Rows from block 2 of the encoder of a small masked image model, named by matrix and row number. Rows with one number belong to one neuron. Each number is 50 + 10 x the weight over its row's rms, rounded and kept within 0 to 99. All counts start at 0.
After each neuron's rows are labels from the 100 images, of 14976, where the neuron reaches its highest value: "responds to" is what is common among them; "patch colour" is the nearest of a few named colours to the mean colour under the peak. Only what is clearly more common there than usual is listed. The data: views of escape-time and Newton fractals.
# fc1: MLP up (encoder.blocks.2.mlp.fc1.weight, 480x160), inputs 0-159
# fc2: MLP down (encoder.blocks.2.mlp.fc2.weight, 160x480, transposed), outputs 0-159

fc1.405:47 34 30 64 47 44 51 47 57 55 69 61 51 53 41 64 66 36 55 44 52 47 39 62 65 67 50 49 54 48 38 37 32 56 63 48 47 33 37 54 49 40 44 49 55 54 47 54 54 41 39 41 27 46 38 53 46 54 41 38 57 54 63 72 44 68 50 50 47 45 51 33 56 56 56 37 48 47 54 36 44 51 45 47 50 41 76 31 47 51 51 60 37 58 54 47 41 52 55 52 50 34 47 45 28 54 52 55 55 41 67 34 37 44 51 43 58 48 52 55 42 49 62 53 49 65 67 44 54 45 60 68 51 55 30 33 64 40 52 60 65 56 38 76 41 52 43 51 52 55 34 45 57 44 49 49 42 78 47 42
fc2.405:45 40 47 42 43 38 43 42 35 35 39 38 44 39 42 41 39 40 41 43 43 42 36 43 41 42 42 43 56 48 41 34 48 47 42 36 41 37 42 42 36 40 44 39 41 42 42 43 41 50 41 37 41 41 29 42 63 41 41 34 42 41 52 41 43 48 42 40 42 35 41 67 55 40 41 43 43 36 34 45 38 42 40 44 38 41 33 38 50 42 48 41 35 40 42 37 36 43 42 42 42 39 39 38 50 36 35 35 41 46 45 43 34 40 42 44 35 37 42 66 41 51 45 45 49 44 42 40 43 41 46 36 42 46 39 67 46 41 38 42 44 69 56 40 42 34 48 38 42 41 41 45 35 37 40 47 37 39 36 42
responds to: pastel; tricorn
patch colour: black

fc1.86:44 47 41 57 48 53 48 36 49 42 46 42 50 51 60 64 52 62 71 51 54 57 34 34 49 47 44 32 38 56 43 42 68 59 50 44 63 55 63 48 37 38 63 65 53 34 49 53 54 48 65 52 57 56 38 64 37 61 56 41 38 43 66 39 55 55 37 53 42 57 59 42 63 55 63 58 53 67 36 66 39 46 51 59 42 43 42 69 50 51 47 57 51 62 28 59 41 56 34 38 64 45 50 49 66 47 68 52 48 55 40 53 61 40 37 43 42 36 42 56 42 58 54 54 43 50 58 27 67 69 47 45 49 62 50 43 61 40 61 62 55 60 47 28 47 24 68 52 53 53 56 47 38 36 52 41 48 54 59 42
fc2.86:46 62 60 49 46 59 64 48 49 41 36 50 75 45 52 54 35 34 49 44 47 44 51 44 37 41 48 41 30 51 50 53 52 51 43 62 40 34 43 45 52 66 31 42 29 45 46 44 38 39 50 45 51 45 49 44 77 42 52 24 52 37 53 43 42 41 52 46 50 52 39 64 49 35 38 35 46 63 61 53 43 47 37 71 37 41 49 50 58 20 40 48 50 47 42 36 46 50 41 56 54 51 37 35 59 56 63 66 57 61 58 40 48 35 52 32 62 57 39 39 47 45 60 46 53 46 54 61 46 42 50 39 45 46 61 61 49 53 38 52 28 45 49 37 53 47 55 38 38 49 31 32 37 47 58 52 54 38 49 36
responds to: pastel; grey; Julia set
patch colour: grey

fc1.314:46 62 54 51 49 41 38 62 30 43 41 57 54 35 62 51 44 58 40 40 46 60 48 54 44 46 37 65 40 46 48 48 68 33 50 40 45 52 37 55 40 53 67 61 62 43 65 43 47 64 48 55 54 49 45 58 38 68 50 35 59 57 53 42 67 49 40 32 54 48 49 48 72 31 46 63 56 53 30 56 59 47 59 48 38 61 41 34 81 57 43 53 50 55 42 59 47 51 53 57 55 47 18 59 58 34 46 34 46 55 53 60 56 51 63 58 51 45 66 55 49 59 34 41 39 49 52 62 39 47 46 35 46 65 54 49 39 36 45 54 32 63 42 45 43 55 54 38 37 55 60 55 40 50 40 49 46 30 54 52
fc2.314:61 66 75 49 46 50 46 52 63 58 46 50 50 45 43 48 53 55 60 59 53 47 56 55 57 36 45 55 57 36 45 63 29 30 55 59 54 45 43 50 65 52 57 57 49 50 51 52 53 40 54 67 59 54 35 53 66 46 54 40 48 57 25 54 58 41 42 58 46 40 57 56 49 46 53 54 51 52 61 45 42 49 39 40 72 55 31 45 51 42 29 53 40 59 48 69 50 48 56 50 51 62 50 64 29 52 64 66 44 26 66 56 26 65 47 60 34 62 53 62 48 51 40 42 48 49 51 67 43 49 59 66 49 29 53 55 36 54 41 50 56 67 29 53 58 73 38 61 48 52 56 42 53 50 45 54 60 35 47 55
responds to: pastel; grey; tricorn
patch colour: grey

fc1.8:31 46 50 51 42 38 37 44 65 41 46 31 46 42 44 54 50 52 55 66 48 65 51 50 54 51 45 48 31 60 38 50 45 82 48 44 44 66 69 56 61 37 52 58 57 46 44 41 50 47 42 46 37 54 34 54 38 58 53 42 42 51 63 44 62 70 35 50 49 43 53 49 51 46 54 45 61 55 42 44 46 52 65 75 51 40 37 74 52 40 49 46 47 36 57 59 62 37 50 50 57 40 66 40 62 35 64 70 62 55 60 49 22 44 42 55 53 50 54 53 48 62 54 45 42 63 54 36 48 48 34 57 39 64 54 47 56 43 57 52 56 70 74 44 44 50 59 48 27 49 51 58 47 54 43 50 41 54 38 57
fc2.8:25 36 64 66 52 38 60 47 42 59 60 60 34 61 54 51 59 56 62 49 52 54 48 51 57 39 63 48 16 59 62 53 56 48 43 56 52 73 55 48 47 36 44 61 54 56 57 50 62 47 44 45 41 57 39 49 38 51 55 59 53 56 57 51 36 41 64 48 51 60 51 58 35 47 56 45 46 51 42 44 72 51 67 55 32 53 51 56 42 66 41 51 72 65 52 43 49 61 43 57 48 23 65 48 44 47 46 44 46 37 51 46 66 36 47 53 54 56 50 32 53 58 57 52 50 59 59 40 50 51 54 46 51 40 35 55 46 44 77 62 53 28 71 60 46 42 41 53 61 42 44 44 56 47 67 42 51 69 53 52
responds to: dark; burning ship
patch colour: black

fc1.17:38 45 62 46 42 42 58 30 38 46 58 58 63 49 56 40 58 48 41 65 50 41 62 48 67 65 43 42 33 49 45 52 59 50 37 60 57 70 66 44 39 45 66 33 44 47 53 51 62 73 43 25 50 45 38 62 44 62 47 32 53 32 73 60 70 75 52 59 48 36 49 52 56 42 44 47 41 46 50 57 62 52 61 47 51 56 53 39 59 49 61 37 57 61 46 42 52 52 59 56 53 42 58 50 56 34 44 45 57 53 45 51 35 75 38 48 45 52 43 50 41 57 34 44 51 60 47 70 56 64 39 48 45 57 54 53 40 47 53 52 63 60 61 64 33 45 40 37 48 46 48 67 54 50 44 56 33 41 55 57
fc2.17:43 35 53 55 53 38 58 46 42 39 49 53 53 43 43 50 40 40 59 45 45 49 33 40 42 53 51 44 25 53 51 30 51 50 47 47 44 39 40 43 41 60 46 44 49 50 38 50 44 63 43 35 33 40 24 47 69 53 39 46 46 46 57 47 45 62 46 62 53 51 42 64 69 42 37 40 49 40 39 48 40 41 38 45 37 43 28 45 69 42 63 45 31 44 50 38 39 41 50 50 51 47 46 39 46 30 43 51 39 44 67 41 26 43 44 50 19 37 52 58 46 66 51 44 54 44 55 54 49 41 53 46 43 37 30 62 55 47 37 51 44 54 56 44 32 38 37 54 40 41 57 46 31 49 42 39 36 45 39 38
responds to: pastel; cubic Julia set
patch colour: grey

fc1.475:49 41 49 52 52 53 48 45 38 29 48 38 52 56 55 51 56 65 52 48 53 60 30 45 58 35 49 48 42 37 44 58 64 50 19 34 50 64 63 63 52 28 64 66 32 40 46 49 67 52 55 43 68 59 44 65 43 68 52 37 54 46 55 42 48 46 39 66 53 46 57 46 52 63 61 50 37 55 44 46 43 47 59 52 53 54 33 70 64 49 41 40 56 60 39 58 56 60 47 45 47 53 60 40 47 59 48 36 54 44 53 42 52 47 49 45 44 45 49 64 56 56 36 54 33 61 51 27 53 67 56 41 44 58 48 48 48 58 60 60 50 70 35 53 51 45 46 53 58 33 40 46 30 16 51 41 51 46 38 56
fc2.475:51 50 64 58 59 57 53 52 50 20 55 46 62 45 38 57 45 51 60 49 56 56 54 50 56 53 62 38 42 70 78 68 52 68 42 95 45 43 42 55 47 62 33 47 52 53 45 52 54 38 54 46 30 51 50 53 43 49 55 46 56 45 52 31 43 35 35 31 52 44 43 54 67 38 55 47 55 49 62 53 53 43 44 63 36 48 52 52 55 35 33 41 54 55 57 42 44 56 51 51 59 28 42 42 50 46 47 67 55 46 49 51 58 42 43 57 47 51 55 28 50 43 63 51 37 41 58 63 44 49 53 42 54 47 56 54 48 44 55 52 44 26 55 46 44 63 41 58 50 51 47 53 38 51 69 42 64 60 71 52
responds to: pastel; Julia set
patch colour: grey

fc1.216:44 58 78 27 47 50 69 59 44 58 32 58 69 49 57 31 29 59 49 61 59 49 40 44 41 46 56 35 47 74 62 68 38 57 40 51 61 41 61 59 57 54 45 50 40 50 61 34 55 47 70 46 48 45 61 43 54 58 62 35 51 41 45 51 47 51 58 58 41 37 46 71 49 33 71 51 54 50 47 40 44 45 41 57 61 51 39 48 43 53 27 57 47 45 51 49 43 45 62 44 40 44 38 51 47 48 51 48 48 59 54 53 59 63 47 60 48 56 64 46 33 55 51 53 46 49 28 42 46 62 31 43 47 38 43 73 47 52 59 38 68 52 59 42 56 53 39 53 64 52 42 54 60 51 43 55 47 35 49 68
fc2.216:38 54 40 50 52 54 50 51 46 56 50 46 49 50 59 49 53 52 51 51 52 52 48 52 51 54 52 51 99 47 35 32 52 61 51 32 50 50 52 51 34 44 58 49 51 52 50 50 51 66 51 49 45 51 43 51 33 50 48 50 52 51 63 44 45 54 49 50 52 52 51 47 50 51 51 51 52 50 34 47 48 51 50 64 48 51 47 50 50 50 63 54 57 52 52 47 52 51 51 50 51 40 51 51 63 46 39 45 51 60 50 53 49 43 50 51 51 39 52 45 52 52 59 51 51 51 49 37 50 51 54 42 50 67 51 48 59 51 50 51 51 53 47 50 44 38 68 40 51 51 52 59 53 45 52 57 41 49 43 52
responds to: grey
patch colour: white

fc1.35:48 63 69 31 47 43 68 69 49 49 30 54 62 39 45 40 25 59 43 50 60 44 41 41 41 43 55 41 48 68 58 59 51 67 40 48 57 38 56 50 49 61 53 44 33 42 70 46 46 45 56 59 43 42 58 51 53 57 50 39 50 50 48 43 55 54 58 61 48 43 47 67 45 28 75 62 65 51 47 35 39 46 48 64 58 53 40 48 43 55 34 61 56 49 47 45 38 48 78 57 40 44 40 54 64 43 55 45 54 53 49 61 56 72 50 62 47 47 64 47 43 59 51 40 52 56 31 39 36 47 32 38 38 44 59 70 52 46 52 51 55 50 52 34 61 54 46 51 69 42 49 60 55 56 42 63 46 37 52 63
fc2.35:38 47 40 50 50 56 51 51 46 49 53 45 50 52 55 51 49 51 51 51 50 50 49 51 49 54 50 52 99 49 37 31 50 55 49 38 49 50 51 50 35 43 55 48 50 49 49 49 50 69 49 48 45 49 49 51 33 51 45 49 50 51 63 51 51 63 50 48 51 49 49 50 50 50 48 52 49 35 34 41 50 49 50 60 47 51 48 49 54 48 59 56 50 50 50 47 46 49 50 49 50 37 51 50 60 43 38 40 50 61 53 50 54 47 49 48 53 34 51 46 50 45 55 47 48 53 50 35 49 52 50 43 49 68 49 49 59 50 48 52 51 54 45 50 44 37 62 42 51 50 50 70 51 54 51 57 32 47 43 49
responds to: grey
patch colour: white

fc1.63:49 61 48 50 47 55 53 61 42 38 47 48 61 51 48 62 54 71 53 36 57 51 33 53 59 41 60 42 41 51 43 50 71 66 52 29 54 47 43 42 51 35 47 72 47 34 39 54 55 48 52 57 46 73 38 60 40 61 67 48 54 50 62 52 52 45 37 62 51 36 48 47 74 55 46 53 47 48 44 59 52 47 77 57 36 52 47 63 40 37 41 49 45 45 42 77 35 50 41 53 54 37 55 64 45 38 66 37 61 49 56 57 40 32 43 45 33 49 40 56 51 60 59 36 38 68 51 43 49 59 49 45 37 61 41 50 44 48 63 54 54 64 52 43 48 44 60 34 48 62 47 53 31 36 35 37 52 64 43 56
fc2.63:35 60 60 49 53 62 61 49 62 58 51 27 34 55 51 50 51 58 68 56 53 45 57 63 65 40 48 70 39 50 43 60 38 41 66 57 65 54 46 62 64 53 33 61 55 56 59 57 57 51 60 70 60 65 41 52 40 54 39 47 63 63 52 59 44 38 60 58 49 52 56 55 50 43 47 67 35 55 69 37 70 49 64 55 62 61 41 49 63 58 39 50 38 50 54 67 52 52 58 61 52 51 55 65 45 64 43 62 56 31 26 58 32 52 57 66 38 50 56 51 56 55 48 44 54 49 51 62 54 54 68 60 57 27 51 51 37 47 64 50 62 64 45 67 56 43 50 61 54 51 57 50 56 34 52 60 57 40 56 51
responds to: pastel; grey; Julia set
patch colour: grey